A small image captioner, trained from scratch: 5900 steps.
Rows from expert 11 of block 11 of the image encoder, named by matrix and row number. Rows with one number belong to one neuron. Each number is 128 + 24 x the weight over its row's rms, rounded and kept within 0 to 255. All counts start at 0. After the name is the row's rms in percent of the matrix's.
# gate: expert gate (encoder.blocks.11.mlp.gate, 16x384x384), inputs 256-383
# up: expert up (encoder.blocks.11.mlp.up, 16x384x384), inputs 256-383
# down: expert down (encoder.blocks.11.mlp.down, 16x384x384, transposed), outputs 256-383
gate.230 103 [128  94 115 128 120 115 150 105 185 120 103 108 139 162 148 127 122 118 163 121 134 118 146  97 152 103 150 128 112 128  94 144 112 122 161 110 130 151  89 115 120  99 139 126 137 125 164 122 147 123 129  88 122 121 110 118 143 107 124 168 155 140 123 166 132 153 186 103 153 144  88 103 164 123 168 176 111 105 142 119 130 106 138 144  93 176 117 161 146 102 137 158 143 147 115 115 153 133 162 180 125 164  84 138 118 124 119 139 131 114 106 116 160 132 151 111 114 142 168 146 119 174 125 116 124 144 149 151]
up.230 082 [ 89 136 163 125 148 111 134 109 143 113 177 186 104 156 136 142  96 133 107 149 106 111 147 155 102 168 124 121 139 151 118 136 139  46  84 148 164 161  89  84 115 116 105 114 110 112 135 129 155 101 114 122 123 148 120 123 133 116 136 146 130 107 118 179 134 140 111 123 130 126 131 150 101  74  83 126  91  96 110 144 156 111 123 123 131 146 109 149 104 161 151 132 174 143 123 146 131 153 128 155 111 140 130 132 136 146 126 140  98 131 161  98 119 150 134 137 147 148 147 120 132 144 129 148 150 123 187 159]
down.230 078 [114 150 155 102 140  71 138 134 103  98 130 123 159 156 180 133 127 148 128  95 123 116 124 105  80 158 127 140 106 111 140 117 131 146 115 136 131 145 153 100 112 116 104  92 154 124 122 112 129 121 141 119 137 118 130 129 121 137 107  91 128 114 143 137 135 105  66 129 103 142 111 139  90  71 108 115 136 148 121 111 119 124 102 171 133 108 143 142 116 161 126 147 124 124 168 118 165 135  99 114 164  92 145 142 153 116 148 126 121 125 133 173 114 125 139 119 142 156 133 183 126 138 140 140 157 107 143 147]
gate.231 102 [129 102 151 133 128 123 148 107 150 126 109 110 138 139 168  99 153 133 161 102 131 114 146  89 165 136 170  78 102 104 114 146 128 136 143 133 140 155  76 112 126  80 117 117 139 136 156 100 172 122 129 100 116 108 131 132 142  98 115 179 179 143 118 175 139 123 184  91 144 117  95 127 163 142 148 168 139  99 135 109 121 122 133 141  88 154 127 156 146 130 149 150 135 141 153 119 160 136 149 179 123 164 118 131 132 138 122 139 136 124 121  92 194 142 152 131 150 152 137 107  92 154 113 110 127 133 112 135]
up.231 068 [169 159  76 141 107 153  72 113  92 127 163  87  99 145 143 129 128 148 120 133 113 103 101 159 100 134 134 125 144 149 176  96 129  79 129 100 181 129 110 112 100 129 178 119 133  97  86  96 124 108 148 109 154  82 123 144 120 142 141 108 118 152 113 111 133 151 108 124 152 129 150  85 124 145 138 113 162  90 110 146 143  89  63 119 150 105 102 132  88 124 124  96  78 111 145 114  98 155 123 121 114 132 111 124 118 135  84 125 143  89 148 159 117 133  97 156 193 134 155 132 134 137 144 125 119 119 170 132]
down.231 077 [138 167 173 133 129 147 104 113 139 100 155 118 151 142 174 114 124 156 116 152 119 120 147 113 147 103 163 141 127 115 154  87 145 114 150 139 148 125 122 133 115 108 117 145 112 156 191  96  94  76 142 141 129  91 122  88 148 139  69 143 152 149 127 103 131 129 138 161 166 166 106  87 103  80 118  73  75 141 177 120 156 147 123  94 121 156 146 113  99  98 160 133 130 163 144 126 148 107 114 156 187  81 148 116 118 124 109 142 114 142 174 111 104 104 167 142 113 120 115 120 109 116 122 121 146 118 155 106]
gate.232 094 [145  97 132 132 154 109 119 102 168 136 149 118 173 139 134 138 121 107 154  92  97 118 143 103 139 127 122  91 129 147 115 153 109  97 161 126 126 161  96 112 118 137 132 125 121 137 199  89 163 121 150 112 105 112 104 123 120 109 111 185 154 125 120 160 128 169 187  95 147 161 127 128 161 120 149 176 121  93 111 130 152 121 116 143 102 160 113 164 101 122 141 128 157 163 158 128 120 158 155 178 117 141 100 128 121 135  90 129 122 125  90  78 141 141 129 111 142 131 132 146  89 134 150 114 132 131  85 137]
up.232 087 [135 156 118 139 103 146 100 112 119 105  96 124 127 120 150 123 112 151 184 110 137 145 130 102 158 140 116 140 148 113 141 161  97 128 165 112 127 131 110 160 146 134 177 141 115 158 145 152 100 118 111 131 128  76 124  89 138 156 142 118 168 125 139 106  90 120 144  95 160 152 120 124 101 153 100 104 134 108 112 107 133 118 152 159 105 112 173 139 160 110 112 167 108  93  89 119 139  99 152 135 147 133 120 146 116  90 214  95 109 128  97 153 121 106 163 122 112 146  79 206 128 118 114 128 108 143 151 102]
down.232 093 [103 149 183 141  85 158 129 120  88 121 112 108 131 123 142 106  87 135  90 145 117 131 123 142 164 123 158 150 141 103 119 114 129 109  90  99 118 103 133  65 126 143 116 118 158 112 121 137 140  87 138 161 128 133 102 111 164 152 112  74 133 116  93  76 149 160  92 124 132 105 137 145 104 118 102  95 147 135 147 106 159 106 148 124  94 164 129  85 124 170 100 121 115 139 145 160 176 131 103  94 128 108 124 128  73 153 133 119 154 132 157 172 119 129 111 102 143 170 161 114 129 152 106 112 131 111 139 153]
gate.233 101 [126 103 132 153 126 122 142 106 153 123  86 114 145 145 143 110 113 152 189  76 129  98 156  71 113 124 144 112 114 117 112 146 117 118 172 129 147 149  90 123 124 125 142 132 147 135 168 124 158 101 133 100 108 120 113 132 146  69 121 177 156 148 122 155 138 152 156 113 125 144  94 139 176 116 178 174 125 107 153 140 135 103 137 141 112 159 127 178 137 144 156 129 128 144 137 105 152 114 155 164 140 170 129 172 108 115 127 143 152 118 123 110 169 124 146 139 129 114 155 141  82 165 112 118 102 146 100 118]
up.233 079 [132 151 140 186 149 130 120 124 100 125 103  91 137 168 123 109 142 149 162  87 162 127 119 111 111 128 134 164 150 163 142 107 114 138 126 110 118 108 122 138 142 125 173 131 109 130 108 151 134 114 157  77 131  81 101 123 168 164 146 113 149 132 152 123 144 140 116 139 160 148 140 132 161 151 133 141 108 156 148 135 109 119 147  83 128 149 133 116 130  90 111 127 117 101 110 129 122 142 159 129 112 143 121 165  91 111 155 118 146 105 103 158 134 114 179 123 102 111 133 146 177 132 105 115 118 150  91  94]
down.233 087 [130 149  93 141 114  71 155 117 149 153 120 146 120 118 134 144 164 114 168 162 146 114 132 121 103  94 153 146 134 132  80 138 124 134 164  67 112 154 105 145 143 141 120 118 120 110 174 147 128 139 134 124 140  91  76 129 142 124 152 170 119 135 105 136 146 112 169 152 160 162 103 108 166 135 138 134 146 164 109 133 107 184 115 119 137  91 106 105 158  99 148 123 117  89 125 131 132 117 164 143 153 155 150 143 129 147 116 128 145 107  99 114 174 129 150  87 119 168 145 177  97 139 145 144 122 105 182  94]
gate.234 097 [106 133 162 110 162 114 156  70 157 108  96 156 123 108 161  90  92 152 127 109 149 129 143 122 131 119 164  99  90 110 101 113 145  96 128 134  99 125 120 114 132  74 135 112 148 144 141 111 143 120 121 123 120 115 147 127 133 112 156 140 168 142  81 132 164 126 155  79 125 170 116 119 165 140 117 139 150 100 127 105 140 135 168 143  93 127 125 128 144 123 168 142 145 148 166  73 164 103 126 143 117 185 116 144 107 145 146 101 181 115 146  86 157 142 138 163 122 122 153 103  95 119 127 148 101 156 100 110]
up.234 119 [108 127 138 135 130 133 136  90 120 116 100 159 116 123 126 122  95 147 122 138 145 166 128 128 143  95 171 133 118 124 122 101 153 130 127 113 105 109 133 121 156  93 175 117 141 157 137 134 100 144 133 155 125 135 122 133 143 100 168 132 125 148  96 115 161  90 149 121 126 148  94 145 127 161 122 128 150 143 160 116  79 132 128 106 154 141 112 150 148 112 137 152 159 118 152 133 154 103 155 133 142 163 111 121 133 141 142  84 127 111 158 122 117 114 127 142  99 104 168 109 122 130 137 131 101 137 131 103]
down.234 116 [146 126 168  88 124 153 171 137 193 101  88 147 115 140 123  96  93 141 162 141 122 143 151 149 125 144 177 102  99 125  98 124 130 118 120  90 168 103  82 125 145  93 141 106 136 131 131 101 130 126  97 126  79 112 147 131 134 128 191 194 129 143 136 156 135 138 140 123 144 131 116 132 154 139 139 168 124 118 157 148 123 121 127 158  93 193 110  88 130 149 145 124 122 129 146 128 119 114 110 132 129 129 120 118  96 124 125  99 186 143 161 101 154 126 154 151 129 126 134 130 115 172 122 123  86 156 119 124]
gate.235 085 [161  86 118 132 113 126 148  93 185 124 109 114 132 143 142 135 124 116 134  97 128 133 142 105 106 130 154 103 127 132 108 144 131 117 146 142 122 128  67 116 121 107 127 153 172 130 175 120 164 141 103 127 100 112 123 105 104 115 118 195 151 140 106 164 128 124 177 102 157 151 111 133 199  85 174 193 120 118 135 136 125 109 121 145  93 153 108 163 139 119 139 129 112 132 145 115 141 146 139 157 136 167 118 142 137 113 143 161 137 127 122  84 191 127 132 122 137 112 146 117 100 145 106 131 121 130 144 124]
up.235 064 [176  99 148 122 135 131 125 134 135 124 133 162 114 152 118 133  85  92 123 175 126 119 162 134 112  92 144 139 141 121 129 182 128 167 160 113 153 135 106 140 145 134 131 127 143 105 164 127 149 172 141 136 162 146 116 115 140 136  91 115  99 155 159  93 118  76 118 153 121 133 131 124 111 106 104  91 150 142 170 170 154 135  65 111 157 167 173 128 135 121 122 131 122  87 145 126 114  90 139 153 145 178 126 127 147 124 132 153 110 138 131 165 136 130 130 143 159 125 123  80 139 142 117 107  86 129 138 133]
down.235 074 [146 102 183 140 136 134 159 135 138 147 175  99 140 166 110 113 154  86 141  78 151 161  87 110 114 108 138  63 126 104 132 126 120 150 142 125 158 133  94 128 181 142 131 176 107 160 125 126 152 138  96 156 136 118 104 118 171  74 105 123 138 114 122 114 133 116 101 107 135 117 113 112 131 123 103 148 141 149 133 104  80 126 107 110 132 146 155 128 102 166 109 129 119 137 113 158  99 140 131 120 113 134 121 141 113 113 127 131  91 121 133 149 134 125 117 101  96 157 122 141 112 139 109 119 107 151 129 114]
gate.236 095 [138 111 147 143 113 126 152 101 162 131 107 120 147 147 160 127 118 161 148 108 121  94 148 100 131 116 167 100 119 130 118 142 118 101 188 137 144 136 103 115 115 115 153 125 152 149 194 138 156 102 139  94 111 115 120 150 127  90 120 172 139 133 131 159 144 117 165 115 140 124  80 117 178  92 168 193 129 112 128 122 162 104 141 151  76 188 141 138 130 145 141 132 127 145 120 105 126 120 156 172 136 157 131 147 131 128 125 134 170 111 117 100 156 154 171  96 130 110 146 132 121 153 119  86 114 121 135  99]
up.236 078 [108 141 143  79 139 130 120 147 129 108 174 139 102 118 155 106 133 104  58 136  85 116 140 137 161 122 147 137 101 147 153 107 123 136 133 146 145 181 150  87 110 119 136 177 107 157 124  66 156 123 114 129 132 145 120 144  91 164 165 119 140 114 124 155 127 136 131 147 114 143 144 132 117  97 113 127  83 107 124 103 147 132 103 137  96  93  94 119 108 180 108 159 123 109 119 104 148 114  97 151 134 143 147  80 150 138  88 117 101 145 192 123 124 129 103 124 130  86 101  94 115 124 129 149 144 120 185 154]
down.236 083 [154  80 108  84 158 169 159 123  96  98 148  78 138 161 154 118 121 128 128 118 127 105 145 136 145 112  94 143 142 133 146 146  91 157  95 134 161  88 143 130 140 118  76 140 107 108 122 140 144 141 118 145 113 148 138 150 125 105 161 112 100 122 166 108 130 142 120 146 116 132 129 171 109 114 114 124  85 110  90 138 130  94 114 137 150 189 164  92 151 110  85 125  92 137 158 114 173 121  83 152 137  99  76 132 116 144 134 109 182 129 111 139 112 148 131 156 137 109 136  97 150 123 104 129  95  52 130 134]
gate.237 090 [151 131 167 123 105 152 160  87 172 114  90 137 120 133 148  87 116 137 123 118 179 122 141 133 135 139 169  74 118 125  91 142 134 145 137 118 114 137  96 129 149  84 176 105 151 130 155 122 144 127 120 116 100 111 109 132 130  89 135 159 155 143  83 153 148 124 149 101 122 164 103 113 180 139 166 181 148 153 115 121 122 136 130 130  97 180 142 129 165 133 161 143 137 148 135 113 166 111 149 164 131 188 108 159 126 129 154 137 175 123 145  83 161 127 132 131 141  96 157 117 109 147 116 115 118 150 116 109]
up.237 102 [174 109 115 148 146 104  89 135 149 148 162 104 186 153  73 129 145  77 131 129  99 122 103 121 115 146  98 153 172 154 118 132  98 123 118 147 126 136 126 126 102 130 109 112 114  85 147 128 150 117 119 117 119 135 154 114 106 152  74 126 117  83 150 116 110 151 111 133 166  79 112 127 108 129 133 140  98  99  78 130 127 139  93 123 119  94 135 155 108 112  96  66  98 155  64 137  83 166 123 120 149  96 144 148 135 121 101 162  62 169  92 142 137 123 128 133 153 132 112 130 115 142 189 150 163  94  94 126]
down.237 110 [140 124 108 141 125 123  98 128  53 113 138 133 145 138  86 173 145 137 122 114 128 162 111 147 142 119 107 130 145 158 125 144  98 108 135 167  65 130 135  99 142 151 114 130  89 123  96 135 143 155 174 121 141 161 108 136 121 131  92  83 119 117 127  99  94 150 110 156 104 132  86 108 106 157 131  59 110 149 149 123 148 125 133  95 162  60 127 173 125 142 148 137 136 145 128 145  85 153 139 124 153  76 130 125 152 128 129 165 120 154  94 153  69  98 145 127 132 123 111 112 121 104 173 126 152  91 138 152]